{
  "encoder_arch": "efficientnet",
  "image_size": 64,
  "color_jitter": 0.2,
  "encoder_norm": "batchnorm",
  "encoder_depths": [3, 6, 3],
  "encoder_kernel_size": 3,
  "text_encoder_width": 256,
  "nesterov": true,
  "batch_size": 256,
  "lr_schedule": "poly",
  "final_lr_fraction": 0.05
}
Rows from block 4 of the text encoder of a small contrastive image-text model, named by matrix and row number. Rows with one number belong to one neuron. Each number is 200 + 30 x the weight over its row's rms, rounded and kept within 0 to 999. All counts start at 0.
After each neuron's rows are labels from the 100 texts, of 14848, where the neuron reaches its highest value: "tokens" is the input token at the peak. Only what is clearly more common there than usual is listed. The data: pictures of board games with random positions, seen at a slant.
# fc1: MLP up (text_encoder.blocks.4.mlp.fc1.weight, 768x256), inputs 192-255
# fc2: MLP down (text_encoder.blocks.4.mlp.fc2.weight, 256x768, transposed), outputs 192-255

fc1.336,173,184,193,227,144,210,208,196,201,208,180,254,219,214,197,216,191,148,188,174,182,192,223,203,229,158,196,207,167,231,249,172,216,183,193,205,240,189,190,231,233,180,187,152,157,204,202,195,195,238,190,177,227,192,209,174,215,220,189,216,227,261,225,240
fc2.336,221,245,218,218,215,195,200,184,179,204,255,199,194,188,217,243,203,187,226,226,229,207,129,201,206,193,221,230,197,207,239,185,170,185,173,216,177,234,208,148,181,236,173,158,185,190,196,173,150,212,209,177,154,181,158,214,184,171,152,208,226,191,165,198
tokens: "7"; "8"

fc1.206,141,187,236,194,205,215,175,225,143,196,203,253,213,210,226,192,217,192,248,203,204,215,237,202,177,187,217,189,209,156,232,172,201,212,175,196,147,209,238,194,174,189,209,185,239,224,201,192,176,148,191,158,201,179,196,157,157,192,218,229,256,190,177,223
fc2.206,198,187,195,185,239,184,176,188,245,162,213,188,192,173,191,220,156,185,248,224,268,171,251,167,208,160,233,214,209,206,199,222,168,210,189,209,170,155,218,218,201,193,210,194,208,270,221,162,205,179,177,193,202,237,166,142,165,173,173,230,199,149,221,168
tokens: "6"

fc1.534,210,221,169,202,252,127,171,208,203,165,173,185,216,145,204,216,212,165,214,180,173,127,201,159,226,162,178,215,164,208,201,256,170,175,155,203,207,203,229,190,239,254,229,204,197,222,232,190,172,243,202,164,178,154,159,164,173,234,206,233,191,214,192,234
fc2.534,162,238,171,172,219,208,150,201,177,236,198,153,259,230,168,225,195,196,173,167,193,229,211,192,208,207,211,205,232,197,217,189,223,215,178,246,196,144,203,197,195,187,168,220,245,212,255,161,137,189,146,191,208,186,172,252,222,151,213,169,195,165,184,231
tokens: "<end>"

fc1.85,202,195,180,182,151,231,228,235,239,162,173,167,211,260,207,160,166,168,237,214,182,163,237,207,213,180,270,172,223,210,227,174,165,247,214,189,204,227,176,197,187,179,222,136,212,173,257,250,162,232,176,221,205,223,188,205,232,188,209,246,164,217,202,215
fc2.85,216,146,249,255,235,182,167,158,204,166,241,226,251,220,171,245,193,198,150,218,207,214,249,195,209,185,255,193,196,125,223,124,164,202,197,165,200,216,202,139,213,205,215,170,207,209,150,215,205,221,174,190,158,199,143,187,183,230,225,193,219,222,205,158
tokens: "6"; "8"

fc1.87,214,183,166,221,161,118,235,193,188,221,180,222,209,207,252,212,242,217,230,210,221,222,226,193,230,189,186,218,170,223,203,176,263,175,243,229,195,149,241,220,160,207,226,239,199,213,209,179,203,177,270,186,272,163,198,166,182,182,251,219,193,174,208,184
fc2.87,244,198,207,166,198,218,201,240,149,179,225,210,208,145,201,201,170,174,214,127,225,184,185,179,198,216,174,226,172,232,196,198,174,210,129,206,198,174,219,228,213,206,196,152,173,187,211,185,177,180,200,204,187,189,210,217,189,185,226,242,187,180,161,204
tokens: "6"; "24"; "25"; "26"

fc1.626,226,216,216,229,182,181,204,216,160,226,140,244,139,224,201,237,237,157,160,218,249,170,202,143,166,202,166,223,169,208,228,209,234,227,216,228,194,219,122,190,205,161,213,188,210,215,186,164,218,181,175,217,282,246,247,198,209,181,201,207,198,223,198,228
fc2.626,209,193,215,219,196,212,174,192,173,204,193,196,198,199,166,216,176,228,207,238,198,195,216,183,198,168,254,206,219,178,237,160,151,223,231,244,230,140,225,181,230,191,241,251,224,246,141,228,223,142,196,221,202,170,207,242,213,253,200,175,173,159,275,200
tokens: "25"; "29"; "24"

fc1.605,227,209,225,234,136,181,149,232,201,197,195,191,201,180,188,218,244,139,189,167,198,173,265,201,183,180,219,200,225,183,211,250,225,179,227,194,207,166,186,154,143,236,213,134,205,188,158,194,184,191,190,217,170,237,237,233,181,184,160,166,224,163,176,184
fc2.605,150,176,188,176,139,215,191,225,153,202,165,214,200,164,224,188,160,205,250,216,175,237,205,207,195,195,206,203,202,197,156,166,214,189,191,216,190,212,180,240,201,177,191,238,231,226,218,146,151,226,173,194,184,196,228,131,209,220,199,156,242,180,232,243
tokens: "<end>"; "7"; "8"; "white"

fc1.569,208,198,195,182,198,164,198,228,212,227,217,196,177,230,238,176,205,198,175,239,178,201,181,198,178,195,218,176,167,186,232,246,192,206,209,192,230,196,184,193,151,222,170,187,169,212,197,240,194,207,149,211,145,206,226,188,209,247,225,158,210,249,218,194
fc2.569,196,222,212,198,224,197,136,198,189,180,184,169,212,243,164,172,143,200,206,169,192,241,203,204,170,203,213,178,180,175,202,234,186,206,239,147,200,204,227,251,171,158,240,195,165,214,183,195,250,202,148,213,205,223,200,193,195,202,191,169,222,207,230,211
tokens: "6"; "<end>"; "25"

fc1.444,197,188,214,213,230,172,201,246,203,171,216,222,197,229,223,222,142,183,223,208,178,155,181,212,236,156,176,174,208,221,130,136,197,167,159,179,262,191,145,157,179,171,221,224,174,246,204,243,215,191,195,211,163,258,159,228,219,202,284,160,180,215,161,205
fc2.444,204,193,201,178,189,184,215,209,165,215,234,206,216,198,225,173,212,147,186,165,216,168,172,226,201,181,173,200,158,205,193,227,217,219,165,209,215,206,173,185,201,246,248,250,168,261,205,207,199,231,212,219,199,182,164,133,211,224,228,223,239,225,208,267
tokens: "<end>"; "19"; "28"; "29"

fc1.395,178,184,225,187,202,186,211,187,209,224,185,244,183,194,146,231,221,153,231,236,194,171,236,173,190,190,219,199,195,159,220,201,247,207,202,159,220,242,222,235,189,222,221,165,204,187,150,265,220,256,146,185,194,200,226,213,224,216,201,226,210,186,211,231
fc2.395,184,207,189,166,189,199,200,237,152,185,156,147,213,183,204,236,152,190,191,210,120,248,149,214,198,207,220,178,156,180,216,157,193,175,249,208,158,188,172,204,165,198,252,193,250,211,203,223,157,167,160,196,205,236,196,212,217,169,243,238,178,168,226,190
tokens: "25"; "23"; "28"; "24"

fc1.396,249,190,239,190,249,238,182,235,243,175,231,221,169,242,203,196,226,221,234,231,167,194,173,186,162,212,169,183,197,258,186,210,228,220,173,196,185,215,172,163,231,202,278,178,195,171,165,201,158,182,244,199,218,221,202,189,213,186,175,150,224,170,200,195
fc2.396,224,211,224,211,189,247,204,180,236,235,234,201,168,187,225,253,210,222,174,212,206,236,197,186,138,166,194,201,236,200,203,169,216,204,248,208,202,185,241,200,183,214,218,241,239,235,182,177,192,216,160,209,193,183,195,183,265,248,194,198,192,211,216,170
tokens: "<end>"

fc1.319,224,174,144,168,188,192,183,276,176,237,158,221,236,162,184,204,217,223,241,183,187,227,167,191,225,212,208,187,200,196,228,217,197,239,195,211,181,206,149,225,221,148,261,209,231,236,228,217,246,196,249,233,206,167,189,211,266,182,139,188,271,172,211,222
fc2.319,242,150,242,154,182,233,202,177,254,169,247,196,217,175,293,199,225,188,180,243,241,170,220,248,199,186,203,240,322,169,176,201,187,175,184,163,182,176,218,180,161,187,223,155,218,162,200,186,176,236,191,203,216,188,194,184,182,175,206,240,211,236,199,216
tokens: "25"; "26"; "27"

fc1.412,177,238,174,248,157,191,182,223,220,198,227,209,245,240,230,206,212,177,237,206,199,203,159,190,151,191,263,235,234,155,205,183,229,226,133,170,229,189,194,281,229,203,216,204,167,193,212,154,245,124,176,188,193,252,232,208,167,187,178,228,180,145,183,207
fc2.412,218,203,175,229,197,216,170,219,148,171,241,190,179,190,255,185,124,267,187,230,166,214,210,199,205,169,205,162,210,178,207,184,218,218,235,219,236,137,198,220,251,254,201,175,209,242,216,177,223,165,169,173,192,130,168,187,218,198,193,169,246,211,180,146
tokens: "6"

fc1.138,212,210,201,201,192,206,198,125,230,182,173,186,249,167,181,175,187,243,147,155,242,164,183,244,238,269,213,170,220,214,254,193,176,186,197,186,230,205,217,177,170,221,243,215,255,210,266,227,319,173,230,190,203,215,226,221,255,160,208,141,204,229,201,146
fc2.138,226,223,205,196,237,214,193,222,197,186,169,171,189,162,206,216,184,240,185,214,206,160,172,194,175,210,136,202,238,181,185,220,212,237,236,181,187,141,194,260,208,234,231,235,211,231,172,159,201,264,217,234,212,119,211,236,226,180,117,225,212,175,199,241
tokens: "7"; "25"; "23"; "8"

fc1.241,280,247,193,187,215,181,228,185,151,184,182,229,227,223,189,187,188,186,180,160,167,203,181,221,207,204,225,197,187,225,193,190,221,180,237,164,179,192,204,180,161,243,191,186,272,233,205,173,210,183,222,206,175,221,230,173,166,160,237,213,179,243,229,173
fc2.241,157,247,215,178,247,212,190,175,189,220,187,213,245,163,200,187,184,177,218,207,185,241,209,204,222,200,254,176,222,133,230,175,236,232,196,214,228,228,171,250,182,185,235,172,212,212,171,163,213,193,203,192,172,259,210,157,209,151,149,172,180,162,219,147
tokens: "<end>"

fc1.409,219,215,191,210,197,173,200,170,138,216,204,172,182,149,166,196,241,217,212,196,183,150,241,215,221,97,134,275,152,223,221,222,190,184,199,166,168,262,239,153,181,164,242,214,161,161,196,193,176,191,175,202,210,195,215,207,168,235,202,220,196,180,185,220
fc2.409,216,245,221,188,187,216,243,190,220,239,187,221,172,182,194,231,204,212,231,221,196,206,257,212,191,175,218,185,184,185,245,203,127,184,204,215,195,152,188,188,185,191,190,186,171,192,180,215,260,239,176,200,210,200,207,181,218,179,189,248,159,221,257,202
tokens: "7"; "8"; "22"; "21"

fc1.710,179,212,228,199,171,170,137,200,221,183,240,185,213,163,225,185,156,196,224,154,245,118,167,210,239,189,265,146,207,249,197,248,187,196,204,264,176,172,213,205,234,243,219,238,162,199,223,204,243,192,233,207,216,255,211,178,188,235,253,243,222,171,165,198
fc2.710,203,253,133,204,205,189,196,178,174,229,204,213,189,285,171,236,151,183,219,215,195,165,202,221,208,200,214,234,150,195,177,135,232,203,181,204,252,234,170,195,210,237,200,224,158,239,146,178,108,222,161,202,224,228,219,194,218,156,225,252,233,263,168,202
tokens: "7"; "26"; "25"; "2"

fc1.549,194,173,183,258,201,211,179,200,187,216,188,152,233,206,188,162,182,184,249,200,152,196,166,156,152,168,211,136,154,223,224,166,228,215,217,251,203,267,228,259,192,194,197,188,202,259,193,204,151,221,199,175,165,189,208,173,190,255,239,236,160,262,196,212
fc2.549,158,210,204,204,206,181,164,222,170,190,276,167,229,149,298,158,212,207,174,258,188,186,157,239,226,191,168,224,178,183,240,163,149,190,228,201,205,232,177,197,161,187,172,197,212,165,226,251,214,204,161,248,218,199,165,226,158,186,190,216,161,253,207,177
tokens: "<end>"; "4"; "26"; "25"

fc1.374,200,193,218,206,186,208,178,184,196,185,180,227,206,148,157,193,248,167,226,207,257,168,216,232,162,144,210,193,193,181,195,220,198,198,196,183,203,193,161,184,180,239,191,265,172,204,239,189,148,247,168,195,143,221,249,202,164,195,170,205,188,191,207,145
fc2.374,242,257,194,160,135,231,141,175,185,193,223,200,177,247,231,231,276,176,175,237,198,272,200,139,237,178,232,206,136,195,215,138,189,182,245,198,247,222,246,193,230,155,212,201,211,231,203,151,227,228,200,209,181,169,230,210,178,177,231,199,202,187,180,234
tokens: "6"; "<end>"; "19"

fc1.28,164,144,165,235,187,251,196,167,223,190,224,207,264,179,210,246,148,220,214,180,226,193,211,198,187,187,205,224,192,205,186,241,254,199,178,205,202,194,155,232,162,247,177,229,210,157,188,213,162,199,222,226,200,156,205,231,183,183,167,248,228,195,229,231
fc2.28,188,193,207,201,237,240,138,197,192,187,234,219,223,191,166,161,209,217,249,207,247,135,222,219,232,237,224,201,238,180,164,202,147,166,151,195,205,186,173,206,189,163,186,196,144,232,167,188,235,238,216,188,203,203,180,169,198,216,209,220,185,183,158,235
tokens: "<end>"

fc1.317,176,199,231,192,146,197,206,155,176,175,233,201,229,122,214,209,101,226,241,233,150,199,154,172,205,221,200,200,226,172,175,190,217,236,171,176,226,207,233,189,211,193,212,210,233,277,222,228,170,156,217,211,255,230,222,182,177,192,218,247,158,195,201,221
fc2.317,182,117,211,174,172,242,181,242,217,169,190,138,206,191,206,132,200,193,206,180,175,241,180,208,196,176,216,167,171,165,250,236,146,216,174,236,193,181,159,248,212,177,172,202,199,232,183,185,222,208,247,181,191,205,215,231,218,188,180,173,235,249,203,169
tokens: "7"; "8"